A small model that predicts escape time at each pixel, trained from scratch: trained on views of escape-time and Newton fractals, 84.4 epochs.
Rows from block 4 of a small model that predicts escape time at each pixel, named by matrix and row number. Each number is 500 + 50 x the weight over its row's rms, rounded and kept within 0 to 999. All counts start at 0. Numbers have three digits each.
Before each channel's rows are labels from the 100 images, of 14848, where the channel reaches its highest value: "strongest on" is what is common among them; "peak at" is the part of the image that holds the peak. Only what is clearly more common there than usual is listed. The data: views of escape-time and Newton fractals. In brackets: how many of the 100, against the usual share in percent.
# conv: 3x3 conv (model.mid.0.conv.weight, 128x128x3x3, each kernel summed), inputs 0-127

strongest on: Newton basins of three roots (90 vs 11.1)
peak at: centre (28 vs 6.2)
conv.115:540446443534471530493373471583562507616498434499534438564427545499422574505554483466569508544507468455554468402539491474562478455443525500496511569532435513468490559445431510470424539489431482534432516458508539520531488504483494598482554569448528587463515510491468475503580458508590492501526538523475510622567435476507488536503609577471589571410544548505503462477500569505471412424575

strongest on: Newton basins of five roots (94 vs 12.9)
peak at: bottom centre (26 vs 9.4)
conv.116:520493485515550503420497426542535536544481535448489474468421468544491514481550530496454581507463489535513461421493465508614440461491440487544518454520422521471525499468442504507473551491462469548519444449509404518613492560434495555532476444368477519448484515405490466460580571539556501491524434446544627559563514407544426515539450428416516565458469560566447504533413496563369451479477

strongest on: Mandelbrot set (36 vs 12.1)
peak at: centre (28 vs 6.2)
conv.71:465520554502527443422535479504442472502514441498551454438529542567538506542566551459461545514465546513519533499411392488545500449554426556441488499597578571505470458573443458486391432480495460466493499564526440374603520573472461494590441440587486446572551498386544552552519547494525505486507431512557531453439560481545421467482453434553547521504520522540567512470533399554472522512459

strongest on: Mandelbrot set (59 vs 12.1)
peak at: centre (26 vs 6.2)
conv.82:513460503464499615545467524426454573471459481602568579473520441473449488534425542549514421493548506469481533502505557528499511574550483525515535413447510407559471503456475432626510476526531486471574545492538484543425443482504473533506496424508508441521557561537580508502364471480437468505454487580407509470534571567568495588532421387537494456497375453532480500503469488427555513524548

strongest on: tricorn (60 vs 11.1); burning ship (27 vs 9)
peak at: centre (37 vs 6.2)
conv.109:615500485496469520509481440446531565504502580505481525540539459508404540491572429404553482463529509495528469498449571437518522445425586479448540487526441477525516450509506499390560553507530456382517432448421475568492571457523554502490355527472461573515488441557489477467506432423498482490439505479537541492450498457420558426498524547561560444513502567437468451639595545441480510470510

strongest on: Newton basins of five roots (71 vs 12.9)
peak at: centre (71 vs 6.2)
conv.124:518474478420499478544435484447517505494436464493464498487553583471464550534537490529570479530448448351554467469584550425494584504469550447483537455513522494482544550507484530422485492466482515493451548429478540579404516576523449526519505655417547511484525552571433496439614465450463564510548559446478494546485461447444585518524571483481524415447470413531431497513403563492477461531585

strongest on: Newton basins of five roots (90 vs 12.9)
peak at: centre (44 vs 6.2)
conv.22:455545524444533546561505457496444476443485570452488491555547563453470492537471497512588551473530497484526456494530509477470585449496570507584471532422558472425553492456527516407514479490575515460515489489523535550321495524585494457495528476468504474434428408602383545424445558460485528529529494528549511457568482487501585440484591539499440601519611470517562442536456470577425471536516

strongest on: Newton basins of five roots (98 vs 12.9)
peak at: centre (78 vs 6.2)
conv.107:433598514475445440522476543448548396543507413416539555447390478468515477456459557556566501545475586468506528393458499499582516538538476463560577537461509470391426454507464436455532488466421486480489525473572527597487485481471487536612489590458575588477503494501473460537497499553488431488599491549480524459493419540473478555466539425457472518406560487570484484491443439559546470522459

strongest on: Newton basins of three roots (60 vs 11.1); close-up (57 vs 22.1); Newton basins of five roots (39 vs 12.9)
peak at: centre (25 vs 6.2)
conv.6:419439500448474490535441528444467494555563505455497536502564571533430514584540649507508455496496494443500611470528413488576486482727515472550559565515488495512386543473469500526480466477465433484468534516478493467505516505504432491504469499446538428510503506481466562530546468400489455473513391432522500519465610451591526545525500453464533435504485494545477564534457521456449454556543

strongest on: quartic Julia set (38 vs 11.2)
peak at: middle right (26 vs 9.4)
conv.74:475519535498483422502539555443464464555446523510491522468518612494514495579531691453491492527510494496470588452434387417521492459691495487492566497538585463477403466539468487541495528501502505516530496495545471490539507465496406494519510437523541441620542514476457532539496448401525474454430465463509458502454622436545465471586466501474499465511514510570417476534503514496475552530459

strongest on: Mandelbrot set (46 vs 12.1); burning ship (30 vs 9)
peak at: centre (30 vs 6.2)
conv.120:560452552422538516487501424493462569515440549517531659571534484556544471513506500540448562496477514387462472465446510511535475462480504575462554480522508539494538540582507499595444505522507449576537538489508501599462501614539480523488445475420455479491504438542515532425558531473485511453530517446439553534483544475497539585581496427419465451495447417535358654506499524481513534579496

strongest on: quartic Julia set (27 vs 11.2)
peak at: centre (33 vs 6.2)
conv.63:486476485536513405483362447440516497528482545487482565448517447541445477553485430502619425530574521512499434470481542478495522611430520440568521479373434482556553524502568577498498544529478511483489551470433522532476499489538514488460541524478518555419573570492588515528484482435454484597494461528566460550483499520532519588534563500587459567451406542474555371562451552490551449464544

strongest on: tricorn (29 vs 11.1)
peak at: centre (25 vs 6.2)
conv.75:494529584509533543545543547426504440513555512454494527435473466533474493507469525537502470459570516464496440413460470504513456416512524445557518630454569459490517487420498474550483562563508605472550502551509432392581561511535482464513533427475483525448449493396534505496450471452543422565456468504628506511507490425561478485555411529477506541471501398540549354631545521517502488493441

strongest on: Newton basins of three roots (36 vs 11.1)
peak at: bottom centre (30 vs 9.4)
conv.79:434427574416542542491540506483403442482523505469571498454526484552531465500484622563472475469542556502435530492443432538451415478665510418404469504468555475491495492535490484609502466515470448529550544555518413464525457523539448485488494457537524384502512508460561580508447498495497449456509464529476529498542608511649471517525418503560502514490528510570554582523560497453563530559450